From a checkpoint of a small image classifier.
Training: normuon at rate 0.0034, 31400 steps, batches of 64.
Rows from block 12 of a small image classifier, named by matrix and row number. Rows with one number belong to one channel. Each number is 50 + 12 x the weight over its row's rms, rounded and kept within 0 to 99. All counts start at 0.
After each channel's rows are labels from the 100 images, of 14976, where the channel reaches its highest value: "responds to" is what is common among them. Only what is clearly more common there than usual is listed. The data: rendered scenes of coloured solids on a plain floor.
# convs0: first 3x3 conv (model.blocks.12.convs.0.weight, 208x208x3x3, each kernel summed), inputs 104-207
# convs1: second 3x3 conv (model.blocks.12.convs.1.weight, 208x208x3x3, transposed, each kernel summed), outputs 104-207

convs0.46:55 49 50 43 39 44 59 43 45 67 41 45 42 68 38 61 39 35 62 30 68 48 54 56 44 58 24 44 54 49 46 41 52 50 59 54 47 49 52 95 63 59 52 54 52 58 50 00 73 46 43 40 58 31 42 57 50 48 59 55 36 51 60 49 35 53 49 33 55 59 61 64 44 48 69 40 35 31 63 62 74 39 53 41 41 81 56 65 56 59 47 51 66 52 44 32 52 50 45 55 04 53 57 40
convs1.46:31 40 64 61 44 46 51 48 52 25 50 55 63 11 24 26 64 55 49 50 35 60 58 61 51 50 47 48 45 50 29 52 51 37 56 49 33 62 56 50 46 50 50 60 58 47 38 82 24 64 53 51 61 35 53 37 45 52 32 57 50 41 49 66 45 54 54 46 43 32 58 44 49 57 51 49 31 83 42 49 37 58 49 57 45 56 41 85 71 64 54 30 50 57 38 36 38 51 54 52 79 40 50 59
responds to: count: one

convs0.192:43 50 54 41 56 45 45 52 54 32 52 48 50 43 58 34 52 38 47 52 36 58 31 48 42 39 30 46 74 31 64 50 23 46 54 38 59 56 41 24 50 54 54 43 53 47 46 40 36 43 49 59 57 45 65 36 35 36 69 29 69 41 69 52 31 54 38 47 41 46 58 57 60 43 48 51 54 27 25 42 15 40 41 55 47 70 55 35 34 47 75 76 47 41 65 75 64 53 32 39 35 56 33 35
convs1.192:63 45 57 39 58 50 54 46 36 79 62 81 76 47 19 60 59 41 38 48 47 42 51 63 62 62 43 51 40 47 53 42 43 61 68 59 56 59 56 38 43 45 60 38 44 42 39 56 52 49 69 54 61 48 46 60 60 36 70 58 25 60 13 48 66 23 48 49 56 53 59 39 53 40 51 67 53 61 34 42 37 54 51 61 57 61 55 37 50 36 49 51 66 58 33 75 18 25 52 58 53 63 39 44
responds to: count: one

convs0.61:54 45 60 57 63 39 44 30 50 45 55 64 60 69 53 35 45 66 57 33 48 42 62 50 42 60 63 59 57 51 38 43 61 39 50 55 40 64 48 64 75 47 54 49 59 49 40 00 44 42 35 43 55 50 45 44 53 43 56 52 59 76 45 74 44 69 33 36 48 48 45 42 50 50 68 29 08 44 65 52 58 44 50 42 67 50 57 65 57 58 58 60 50 40 37 31 34 61 52 62 00 53 48 73
convs1.61:30 22 83 52 56 53 42 51 48 04 38 52 43 21 77 40 63 58 43 51 33 49 51 37 49 38 53 55 54 59 39 42 61 47 47 49 58 36 41 48 43 48 56 66 70 58 73 61 41 57 34 48 45 51 62 53 51 71 49 45 44 41 69 61 27 65 63 59 45 52 74 38 58 35 54 44 44 44 49 61 46 54 34 40 58 33 48 52 76 56 49 22 31 57 50 47 74 54 35 38 54 40 66 70
responds to: count: two

convs0.88:40 38 37 53 73 40 30 51 35 70 48 56 41 36 73 37 53 38 47 47 31 43 48 49 52 46 36 45 50 45 23 52 47 50 40 56 38 43 65 38 32 48 37 40 54 58 47 26 41 52 66 46 39 57 41 24 33 36 34 51 44 35 56 32 69 45 60 58 35 56 57 55 52 51 40 58 35 64 33 38 54 64 52 45 48 40 42 36 61 54 44 68 32 32 42 78 51 52 55 57 26 40 45 53
convs1.88:48 52 56 57 43 54 49 52 57 60 51 41 12 37 68 37 21 47 31 52 31 59 68 51 46 57 62 49 55 43 53 43 45 48 45 56 56 42 53 29 56 45 60 46 40 46 67 72 32 50 43 66 45 37 60 55 45 60 47 41 35 47 74 36 46 41 47 57 33 48 39 57 55 54 45 38 48 34 35 39 58 56 58 09 62 53 53 41 37 55 51 59 61 48 52 52 46 52 43 52 07 43 45 44
responds to: count: five

convs0.137:34 48 45 55 38 23 47 60 59 40 32 59 34 54 59 42 29 42 44 50 25 62 58 42 56 52 63 64 51 50 26 50 60 49 46 42 50 55 27 47 42 46 21 53 46 52 53 29 55 42 55 53 28 55 54 61 49 33 64 55 31 44 56 12 62 50 58 36 49 47 33 35 46 34 20 49 39 32 55 71 44 59 53 45 71 47 43 63 72 44 37 52 45 40 54 62 35 68 43 48 28 49 39 39
convs1.137:54 39 55 40 66 52 39 51 51 20 40 50 28 29 56 53 41 38 52 62 53 30 37 43 39 38 50 45 39 67 44 57 43 44 29 43 53 33 44 41 61 54 43 48 45 69 64 49 42 32 39 67 44 69 50 61 41 73 38 55 67 39 41 55 37 71 55 46 66 49 61 57 51 69 45 35 47 43 63 68 43 54 27 42 43 39 49 57 72 54 51 30 38 61 58 47 76 60 53 48 57 44 55 59
responds to: count: two

convs0.146:50 46 55 49 40 59 41 57 42 73 50 42 41 51 29 59 55 29 60 57 41 57 48 34 65 16 38 51 37 51 42 30 51 33 25 49 44 43 49 52 45 49 54 52 57 54 40 46 25 37 40 54 68 42 51 54 46 39 51 32 83 42 52 56 48 57 37 56 39 55 49 45 52 64 41 75 55 73 44 50 67 51 46 59 27 35 45 26 35 43 53 42 47 46 36 70 56 36 58 33 73 48 38 22
convs1.146:72 50 33 39 42 73 53 45 48 63 52 59 49 48 56 44 39 50 73 36 43 44 68 44 84 51 46 40 37 55 45 56 68 44 56 39 45 49 50 58 59 43 56 57 58 25 74 60 54 42 45 39 50 20 40 64 42 46 85 53 20 43 50 43 50 64 42 57 53 49 27 39 23 57 46 66 54 65 49 27 63 32 45 52 52 55 68 35 59 36 37 81 55 44 50 64 36 38 48 39 45 50 59 44
responds to: count: one

convs0.53:47 55 82 67 44 41 64 51 67 70 30 76 44 52 51 38 31 48 53 47 47 39 54 50 55 62 73 73 55 42 60 46 42 53 43 41 29 50 47 69 68 54 42 43 50 60 58 43 71 32 56 45 44 34 47 62 60 33 62 55 32 63 62 39 33 44 51 44 57 58 57 68 40 29 43 65 55 32 75 70 66 45 54 45 61 56 52 50 66 58 53 78 67 43 55 58 40 55 54 48 61 44 60 35
convs1.53:62 36 57 32 46 66 55 51 46 27 46 28 28 45 48 43 63 43 56 62 48 48 50 60 68 54 55 45 43 79 46 50 68 56 59 57 53 21 38 36 45 41 42 47 56 57 76 55 43 46 44 60 48 40 55 62 31 75 41 39 65 37 68 44 37 53 47 54 46 52 54 47 55 65 43 62 47 12 32 51 50 56 61 39 46 46 47 51 78 47 48 46 38 64 67 63 79 59 52 46 57 65 60 61
responds to: count: two

convs0.0:38 40 86 58 36 34 53 41 56 38 50 37 49 57 53 53 57 36 43 54 57 42 38 54 44 45 47 47 58 48 41 54 43 57 52 67 53 46 46 99 54 43 44 43 36 58 48 48 70 46 61 55 35 53 42 61 74 48 41 45 56 69 64 57 58 58 70 43 42 52 62 50 56 52 50 40 58 40 80 54 65 49 46 45 56 52 47 59 52 56 37 30 46 62 52 26 42 42 39 54 46 50 44 50
convs1.0:54 56 37 51 42 60 42 54 58 51 39 28 53 48 61 63 50 53 50 65 41 47 40 39 52 54 49 27 58 58 75 36 54 41 12 53 47 34 38 41 66 49 42 56 43 45 47 37 47 71 40 48 63 56 39 52 85 68 61 60 31 22 61 58 33 82 61 42 45 31 51 44 47 45 43 58 55 60 27 45 52 58 34 26 50 37 62 21 61 65 62 60 41 47 77 52 38 62 64 48 35 30 47 46
responds to: count: five; blue object; pyramid

convs0.186:56 43 73 61 53 41 62 61 53 26 60 62 56 30 85 52 37 64 48 45 39 72 43 57 48 44 48 61 39 58 62 18 32 41 37 38 39 57 46 19 55 55 35 70 30 43 60 57 60 40 43 51 39 64 46 45 58 41 46 49 18 59 53 49 37 69 46 55 56 45 50 44 42 65 41 40 38 29 41 49 32 47 44 46 50 37 49 43 69 44 33 24 41 47 63 46 69 49 55 67 51 49 52 53
convs1.186:79 43 42 32 50 56 65 44 53 76 50 43 37 33 62 67 55 54 45 54 59 42 54 41 59 44 43 56 53 65 51 56 58 48 37 52 43 49 42 43 47 66 47 52 44 82 66 51 66 14 34 45 47 35 51 39 23 81 71 59 64 29 71 46 27 65 54 70 55 64 47 44 42 66 38 28 52 45 65 49 60 49 38 53 32 51 42 44 55 40 58 55 37 46 56 37 45 50 58 48 42 52 54 62
responds to: count: two

convs0.100:64 69 71 66 51 44 53 50 53 57 50 40 67 62 32 73 54 66 61 49 45 42 76 54 64 52 77 73 57 37 49 43 73 44 48 52 35 44 65 55 76 43 50 72 62 38 52 48 75 50 57 51 57 53 45 55 71 51 61 58 57 63 44 51 51 49 43 61 56 59 50 30 52 68 53 69 25 17 71 59 48 52 65 45 40 54 59 67 57 53 58 55 64 50 43 34 45 57 48 44 33 53 37 61
convs1.100:63 44 51 38 12 55 40 40 51 38 43 36 53 56 33 36 62 44 57 36 55 54 25 73 69 50 60 46 48 48 34 55 49 48 49 48 42 33 41 37 52 49 48 47 77 47 60 68 47 43 47 48 57 42 57 47 73 61 44 47 75 37 28 39 35 70 39 55 57 31 66 41 41 33 53 50 44 42 50 56 30 57 36 67 59 50 50 80 49 60 49 35 48 39 51 62 67 55 33 50 68 48 46 31
responds to: count: two

convs0.140:60 66 50 55 39 34 67 51 36 60 49 32 42 51 64 57 35 51 58 48 64 37 43 56 52 46 45 37 23 48 56 52 35 44 78 61 43 65 55 38 49 29 34 51 43 33 68 60 40 53 53 34 46 46 47 57 42 31 50 60 49 49 46 37 60 48 42 46 53 62 28 63 43 49 53 67 50 04 62 38 61 52 59 50 49 47 45 44 34 49 51 51 73 50 43 21 54 34 32 49 49 66 45 52
convs1.140:63 61 38 60 42 43 48 61 60 37 51 50 37 32 46 35 45 50 60 52 53 42 42 47 31 22 57 37 48 62 50 67 29 47 49 47 64 46 40 41 63 63 62 40 35 86 19 58 33 42 33 46 43 45 47 04 38 74 64 64 73 38 57 42 36 46 59 51 44 40 56 39 65 54 47 39 57 55 48 51 41 57 50 41 59 46 36 71 55 50 53 19 26 47 45 43 41 62 64 52 62 68 58 66
responds to: count: two

convs0.60:70 49 57 64 53 65 40 45 66 49 42 73 59 50 52 51 37 56 49 37 61 37 43 55 43 65 48 59 49 61 58 54 50 42 67 57 49 61 50 52 72 44 54 50 64 51 11 38 49 73 59 49 54 74 41 43 75 58 82 45 52 72 64 50 47 74 58 60 56 45 74 43 55 50 73 42 49 62 54 46 49 63 52 51 61 81 64 59 55 59 51 49 40 50 66 26 45 70 53 50 11 59 45 31
convs1.60:55 45 62 68 40 40 52 47 71 33 65 36 30 45 85 42 42 42 43 68 51 51 46 55 35 49 78 30 44 62 49 65 29 36 48 57 54 38 62 33 40 46 49 50 43 41 48 45 59 41 42 48 43 48 48 44 47 61 49 48 66 54 59 41 40 46 57 35 49 45 31 52 41 38 70 35 43 53 50 47 79 53 33 22 52 58 42 57 23 51 49 46 42 52 46 56 20 64 46 46 31 49 35 72
responds to: count: four; cone

convs0.143:36 72 47 49 29 37 70 46 36 63 48 29 53 46 58 67 54 39 38 47 45 36 52 45 44 49 39 37 64 51 54 57 36 55 69 36 60 54 37 72 27 58 48 42 35 37 43 47 50 42 51 36 54 22 42 48 25 69 37 72 20 42 67 53 37 45 58 53 29 63 50 38 49 44 46 55 42 25 62 43 46 26 49 42 22 41 51 47 38 58 37 47 40 50 29 31 49 23 41 44 53 58 43 51
convs1.143:53 67 52 83 40 52 59 51 45 54 43 58 21 43 45 18 36 68 37 52 41 60 33 61 30 39 60 45 37 72 61 73 23 45 54 62 57 42 35 55 59 45 46 61 66 47 23 44 43 57 28 63 60 40 58 17 48 68 61 57 56 47 60 55 47 51 65 54 54 32 53 68 36 48 46 38 58 44 55 42 49 45 62 28 70 47 58 60 60 53 56 37 45 49 40 25 34 77 46 56 55 66 40 51
responds to: count: one

convs0.41:33 46 39 67 57 57 46 24 44 37 51 37 66 48 44 40 55 40 52 19 37 49 58 42 48 57 31 50 67 35 72 27 44 44 50 47 39 53 37 44 34 32 35 48 43 41 49 51 36 37 47 48 55 32 48 37 46 32 46 44 56 36 76 67 24 58 44 49 47 49 73 47 40 46 48 44 49 73 39 49 53 60 56 75 54 43 44 44 38 41 72 42 44 24 52 31 52 36 57 51 76 41 22 48
convs1.41:47 45 49 45 49 56 47 60 59 59 42 74 57 57 48 47 50 56 37 41 57 34 14 54 56 46 40 32 53 59 77 26 55 53 57 58 42 36 69 43 35 48 49 61 53 55 57 55 54 37 59 55 51 46 57 56 64 39 67 63 49 83 52 44 67 28 37 40 83 30 45 42 59 34 53 72 53 08 42 59 47 63 40 47 18 39 50 36 54 55 53 57 34 48 46 60 49 33 52 56 54 59 57 66
responds to: count: two